config.toml
train_examples = 97500
parallel_block = false
width = 160
pooling = "mean"
eps = 1e-08
Rows from block 5 of a small multi-label image tagger, named by matrix and row number. Rows with one number belong to one neuron. Each number is 128 + 32 x the weight over its row's rms, rounded and kept within 0 to 255. All counts start at 0. Numbers have three digits each.
After each neuron's rows are labels from the 100 images, of 14976, where the neuron reaches its highest value: "responds to" is what is common among them. Only what is clearly more common there than usual is listed. The data: flat shapes of many kinds, plain or patterned, on busy backdrops.
# fc1: MLP up (model.blocks.5.mlp.fc1.weight, 960x160), inputs 54-107
# fc2: MLP down (model.blocks.5.mlp.fc2.weight, 160x960, transposed), outputs 54-107

fc1.688:160124167148078094109062094114159175154187126111132115155149168076165080091187086078089144110121108129101181143174165193121175144146220132132203165114162128133098
fc2.688:154104123113159122158140104100149099135139157105161085163200053115147143156147104065132151146141156179107099098153112154115157145093114103172114150035081129152150
responds to: drop shadow

fc1.139:186147097128119126162140071098133135132186109140123188116122104145173124068164117142168129168083084139164180159158121079102101115129096144161188126141139109113106
fc2.139:095150122132079165135165132152090130144117116131113147132142169166161076125184098157141123106069141055161135091134161103120119120124097128126141114105153106133134
responds to: purple shape; count: five; flower; its colour: purple

fc1.76:070140161074115152177113139134161099086093160109082153148105185103157047082107125118122162149144186122170136093155159091102110132179076155140169103131122096115127
fc2.76:116115128147112125099160146180100091069094150102080133156091121140147159131133112133085124090108116118166142103091113073162161096113118115097106076150113157107150
responds to: grey shape; white shape

fc1.443:156152122148102091123140074114146112119216109108067148090132110140156092156175091127118164140129077130182154145122143122089112099161098161148178087129145078092132
fc2.443:078119137152165117094187171141088105115153150162137129172145153132145169077136139138115070137134109103148104163090187118124097134137074157105082155089098117145115
responds to: red shape; brown shape; frame

fc1.42:120132108128139147127105127110122135123087131125134175117121168129103126146135107113109130105145134149109098147098136153141151071121091123233185118097110172150174
fc2.42:140163160144075123104103139180187114139146094132143090073153151143116099120151107126138180156091188078143134122112099097117169144080098055040170136152135107165108
responds to: red shape; its colour: red

fc1.751:170137150086118129116135057072124169172133137111042133134144126138163146129181078112123083147118139118121164072123155170051189135202095143080137050148159152098163
fc2.751:175069109150136049131158139119195084144163149149112042172139141150122153147121117097095133160097147153168083196126084164155117130090134148143108140073061189106076
responds to: drop shadow

fc1.631:174165189172102143162115129133108180100134085138117115081104149099114135096148097108160137107100099116105183163189153074103112122213161183123197120109180091121092
fc2.631:186130164116108156156091137126137148144098110129135166156134084106137041095119131062107148123083166146120100130096159088129091138141091143196157129128076145137177
responds to: grey shape; drop shadow; its colour: grey; yellow shape

fc1.744:107132146091128122146105127162173111128173119108107126122116144153130087041112115120126147169161161122121217104154123164086171093128172124088211071207169098071102
fc2.744:086136171123126148117106131152175174163091073169158151111143166167056155126122106084115135138122126118106103158090140119096170135133093137084069144148124052137150
responds to: yellow shape; its colour: yellow

fc1.166:169178117195098078095073172115139100127166158096163164122134058104156120107175159122111149136122142125145155150133130187087141058096218107115140108184118132121132
fc2.166:147130126128099107135067131149170140141113138100098125100125123125114143100100126118177123151081124123184119068145225149131142149148135100140157106157134116153126
responds to: square; largest shape: square; its colour: brown

fc1.480:151108116152106074141167151126064109112147141125142184155137166062148109169159151097104120079145122136083099156135161140133108110153175158147178110126122131149027
fc2.480:156138108098134134117072184089151117137137105157124124097139128120166095120170131112199118166064146222159137118122141137136086137084146160148116194115106129129096
responds to: drop shadow; teal shape; red shape; its colour: teal

fc1.34:171109112128084134129140089117049137115172121082079163107153161068167118147178139103168127144107060137112176181135144088128050119170091166119142122127192039127115
fc2.34:107118164098085112116134148173080120134112144137124155144155150092100086112105076152162096130091131107124083066115191140150115135152028123166128130106160109110154
responds to: drop shadow; red shape; teal shape; count: five

fc1.29:164191111131116141158115087072164145148125104153083170106113123077172103161177147089102157158134128114128102152159140082074093046151113201160149141098144115146111
fc2.29:093115147054095132085161143146073153122057145124169175128116157140074114176135071116176143188122120099101136071123128106146164167101146085140190130156196097106102
responds to: outlined shape

fc1.172:158107090124097136130105112139124159076155160105131164094104092097114206137171166111153191138145107138096103150115079119051129109093112144112140133156223086119128
fc2.172:123185089115147140096100112103100090089090135150122094123111155136152097147178139162122188107069127143176143122167156092141100160135082115118089156090110153129142
responds to: its colour: orange

fc1.262:121147108193104155147110123110093135130126056154118129143134195176167136107203109158092122093079117124098172122112143157079127105161133156137144136136160150135086
fc2.262:178126118126143084103109172111145124094063151065162070128138115147106135144139109130118072100109157150140126127150109094140154207094168116140161110088187148097132
responds to: outlined shape; grey shape; yellow shape; pink shape

fc1.765:193117128102086133117176109096152187110173109126058099137131148043160107109150122133118107185153088120141144194201152121120103149189145168145164145135182107157075
fc2.765:147114116092078120119114210107114090111103135090150126133155077132133167166147113146166125094126178126156101098133102147098124159085111099129126154065160140189139
responds to: drop shadow

fc1.289:185110125168127088127112146115153106093107127053128094114129078150179128041150141121196121212084127133176115145162164083158127113105093147155178137110117129134113
fc2.289:121120134102115161068192078117094118192160117159128126194123145096136115126158067121122092165151104113166136113099132235118152146106146089111110184119148148109090
responds to: square; largest shape: square

fc1.104:146161209133128184217104126123173145112132085077074135131108203112121066111098116178150174126140181122112213121191136133130145085116151110088126123157181063094080
fc2.104:109166172132156145125168174130135150151093120117139130102115082182132173170146084157122171080131060091135077150106103124085122094144135168120065143070096153140155
responds to: yellow shape; its colour: yellow

fc1.37:096180119126094093108104136140070140115109119162085106153140119120126076101249103128126167123136076122183122096171129155113089118128192149114125127146201129172076
fc2.37:161169153142138117118102132159133189165135130191090131188188096206109154140138136121112109183199101132121127160155101174110072105111121078158069162117111137086119
responds to: its colour: orange

fc1.679:119157124136114175101107150118100151225134137106126134120150106101112104120184070121106111179136108147100144097164152166082115070175138170141124099152185105161122
fc2.679:126166108145139087123168126140119142138033138149118109162128097114135115138187145092121141150119156152130109139096109135116053126122136122113018106146144115148083
responds to: grey shape; its colour: grey; count: one

fc1.486:125135099093125191179156151117046117091122164111117207137113137148141171133151143138140110107140097132081125182131122080124061110145100142184175147108166092157119
fc2.486:081137193148108120128126171107138119063064078126117106073155191118116141106154155120143136140097140104089128116107083099079141119137099097138130080116135140154164
responds to: pink shape; count: five

fc1.741:095122165170119166147124160148156185161094140104133188077064132137142157132112102132127173103145128122139160139113092096081178077132112147181151120135172123125156
fc2.741:178136114119101165133097132142143108126144133133153122124106081133120089111087129150114132132071180140133154130116108119174122143080126094129123178103158132174123
responds to: outlined shape; pink shape; yellow shape; count: five

fc1.307:170108106105099103170167068127120192118141131098114154081094111118126126123156148126143149087127090130096118191190091090070136074111106110153138122150122143134138
fc2.307:114183135222170110113092133131178121101149150178127119162125123083145178140129151155137152053140152149132138112150149128151180133122084097079158115084110130140122
responds to: purple shape; its colour: purple

fc1.164:090121105164131127145141177097092073111142165142145151135148132112145198115117119183162073134120127166118153125146116149132163103146105164109174136146124133121155
fc2.164:180121084112123093089103104140152110116147091137150119124131151108161103134142094098102145154100115115128132117151161115121146079211134080157113138107144145157165
responds to: pink shape; its colour: pink

fc1.478:104091123152107098117108109117091169162190142111108185123127161107162156127189154047123129163113072127093194172137114129082063086161090178138172127089146069112081
fc2.478:072101172106105150082152115118099159147101129139091131207104203121133107145096090152151110122095146121158094104123181078113119093152054134144156124154154110168151
responds to: red shape; count: five

fc1.733:141119158112121139149124130109091146160097112130069146144135161167137118169145116167118144141113081106124187125130120138117145094151053204163163128108102092147142
fc2.733:112135105130097129127126126122190102093163131061158143095124107115193179136081070157184171118124082141109170181112112104106134127112119131071115165138156129149108
responds to: black shape; flower; its colour: black

fc1.287:104140133077105103144097137158136113076167137132064175148126149099177120033141115122144147087131120067139119131176150135100120114150125151100165148125121114147105
fc2.287:104150134098128131123110110104154097104120189120159124081157205110131136100112089185082158135186091072123165121089152183104158143183117123075137155113092136187186
responds to: black shape; its colour: black; count: one

fc1.110:173184151116091123141122111079108152127140130139034155113123153098143135124181097095103072099137130095090158137164172137130116104199124147167121061127215195155174
fc2.110:136126149105099126170151044148176142165142120137140147156120136157150116154083141133153152123090185183139128103188141126203118149028170115095050168118154082115107
responds to: black shape; its colour: black

fc1.152:143166141126061093156146189132093121107163144092119229050159101120228118175142100127156102138130135104113133121125122108076089108171143181119143153173179080145114
fc2.152:146136147113160149115118162051207171167093110152158106121140128082104107157106077185088214124147157133146087137152117192141133102112148128171064150083140132151156
responds to: yellow shape; black shape; drop shadow; teal shape

fc1.312:158128161104113097154100076118124119097181131133102160107138136140163091112136094147121155073102091121177188116181134122122159094115157174115146091158128114072123
fc2.312:068138135166105134142168162112130108076102106120142104149141153129150101136133077186117114075144112127165138115154164141130109078124145144162136132158155098165124
responds to: pink shape; grey shape; flower; count: five

fc1.595:101182123158155169200136099114105154101128119089132124112114102146133116116140158205093082198079162116163207093156127077149145137108135107128136136162119071096151
fc2.595:124071156116103134096181154081116135146162151092149131203128148120122170110076175151171122131108101105075057134112095163072159120129144182138107090126125124150119
responds to: purple shape; blue shape; flower

fc1.230:214106101118122092120103109162150161122190174132084116146110134096123059135137124061134144155127128128161141143141163081156137129185112095160123128087225135096136
fc2.230:066135128157130145104141180182112145130092112141112078117128128100123169169109189195091167125134118158128118115130107141149066113102159119068094181192143092153152
responds to: yellow shape; its colour: yellow

fc1.650:177131160096108124120096131081138130154154112089142116156176132081143100114142115184132138216160173102099157115169107143096148092079208090109156172135102076172101
fc2.650:146165186127137119176142148081162173157129092162079142110118150190155185149147161104142096162162103190129104150130114140074117104132114199126120141108078111102136
responds to: its colour: blue

fc1.11:091122102103116142145187107086148117122118175096170141117119114095164158164158171182148128125111093121123076136164154148112112126119090150096116122095107124126102
fc2.11:123098115122103124114132103126106108096127144142101189105117103100180074076159116112128060088184140103212096129154150105087137185119145116152088097167185131109168
responds to: purple shape; outlined shape; its colour: purple

fc1.457:136162143092135107227113136108114118088111077112077160071147174127165082159100128179161159075099175111135133050187142114088128097116117155105176114122119074118172
fc2.457:152115205176126150071167129135129090178137149149141069152125106151123168151107111100154125206150115100144115202114141052108103170165150114110115129123131100157166
responds to: red shape; count: five

fc1.628:115196193149130167127103120177122129146175181129138169101137136113137078095127100101135128124105173115120207098167139120094132057159142135088193117142190065087152
fc2.628:146135176122125106127112111140177149153147142077122158122129166117132114145112126115146123132125164118114133096157171179113163085100125137154100087175142200038145
responds to: yellow shape; blue shape; grey shape; its colour: blue

fc1.403:127164122119122118124081170122128199114149091127125114106146119070139091143210067085132101075161126128093125157173171124062117077198118202145156141117112152148105
fc2.403:121173174121163098149114127096158127139126121161130076079141119148160118172101172162101089124146131165177104079203139167138164134100157145091133125118151158100132
responds to: black shape; grey shape; its colour: black

fc1.157:107208129114105157155120116079158148118108116081113169111135125082132112160156113070107165091106133109073135164195102085065154100151073127149166113077171059136130
fc2.157:146069094088145125139206087111109115151109133129110113142142149161107147168149142100117111130150118099156151155125151175137090194100174164151069093121107124056081
responds to: its colour: blue

fc1.337:151094150119055126192103101142133139111100148143099131104171143059131113083174112175126122084086141114144094100151136150112121106087160103158168145128126131159142
fc2.337:114116120096087152138142114146110123165168144111136212147102146101165154138121094115192132167115093142135124120134205161177106191139130198125106115153149050095089
responds to: outlined shape

fc1.711:138084171123065140143109145078146182158109055074074173076105217104145169093177138098127108167112114078111118128160147128115141097198069110169164050164105170127116
fc2.711:159136098089133161137109149116127154092179114131085138101148159094090152106091141144139090161136108138131141181185228151147100124160106123174124102125162112139143
responds to: pink shape; its colour: pink

fc1.365:185131094113134098099154102095137177151142099129088131125125155111174122102159131124114111218119141079156122202146115113174134130069139122164143122140099176134089
fc2.365:133102176160090156109114165117157178115144058137092108157098146069117141117131127069089129087184159181122099149121144131148132097118117143076041108149187081153116
responds to: outlined shape

fc1.130:176167197158115151114079136145116185102148102122102136057166109074115106111149138113099093069130139100102172150153145147096095086176118132094159098105183123141161
fc2.130:125142112092087144089119096149086162144094108098179162129144134122161092101147132128180118172100059138149120117093097156116162150086120155114133163144095191125127
responds to: grey shape; its colour: grey; count: one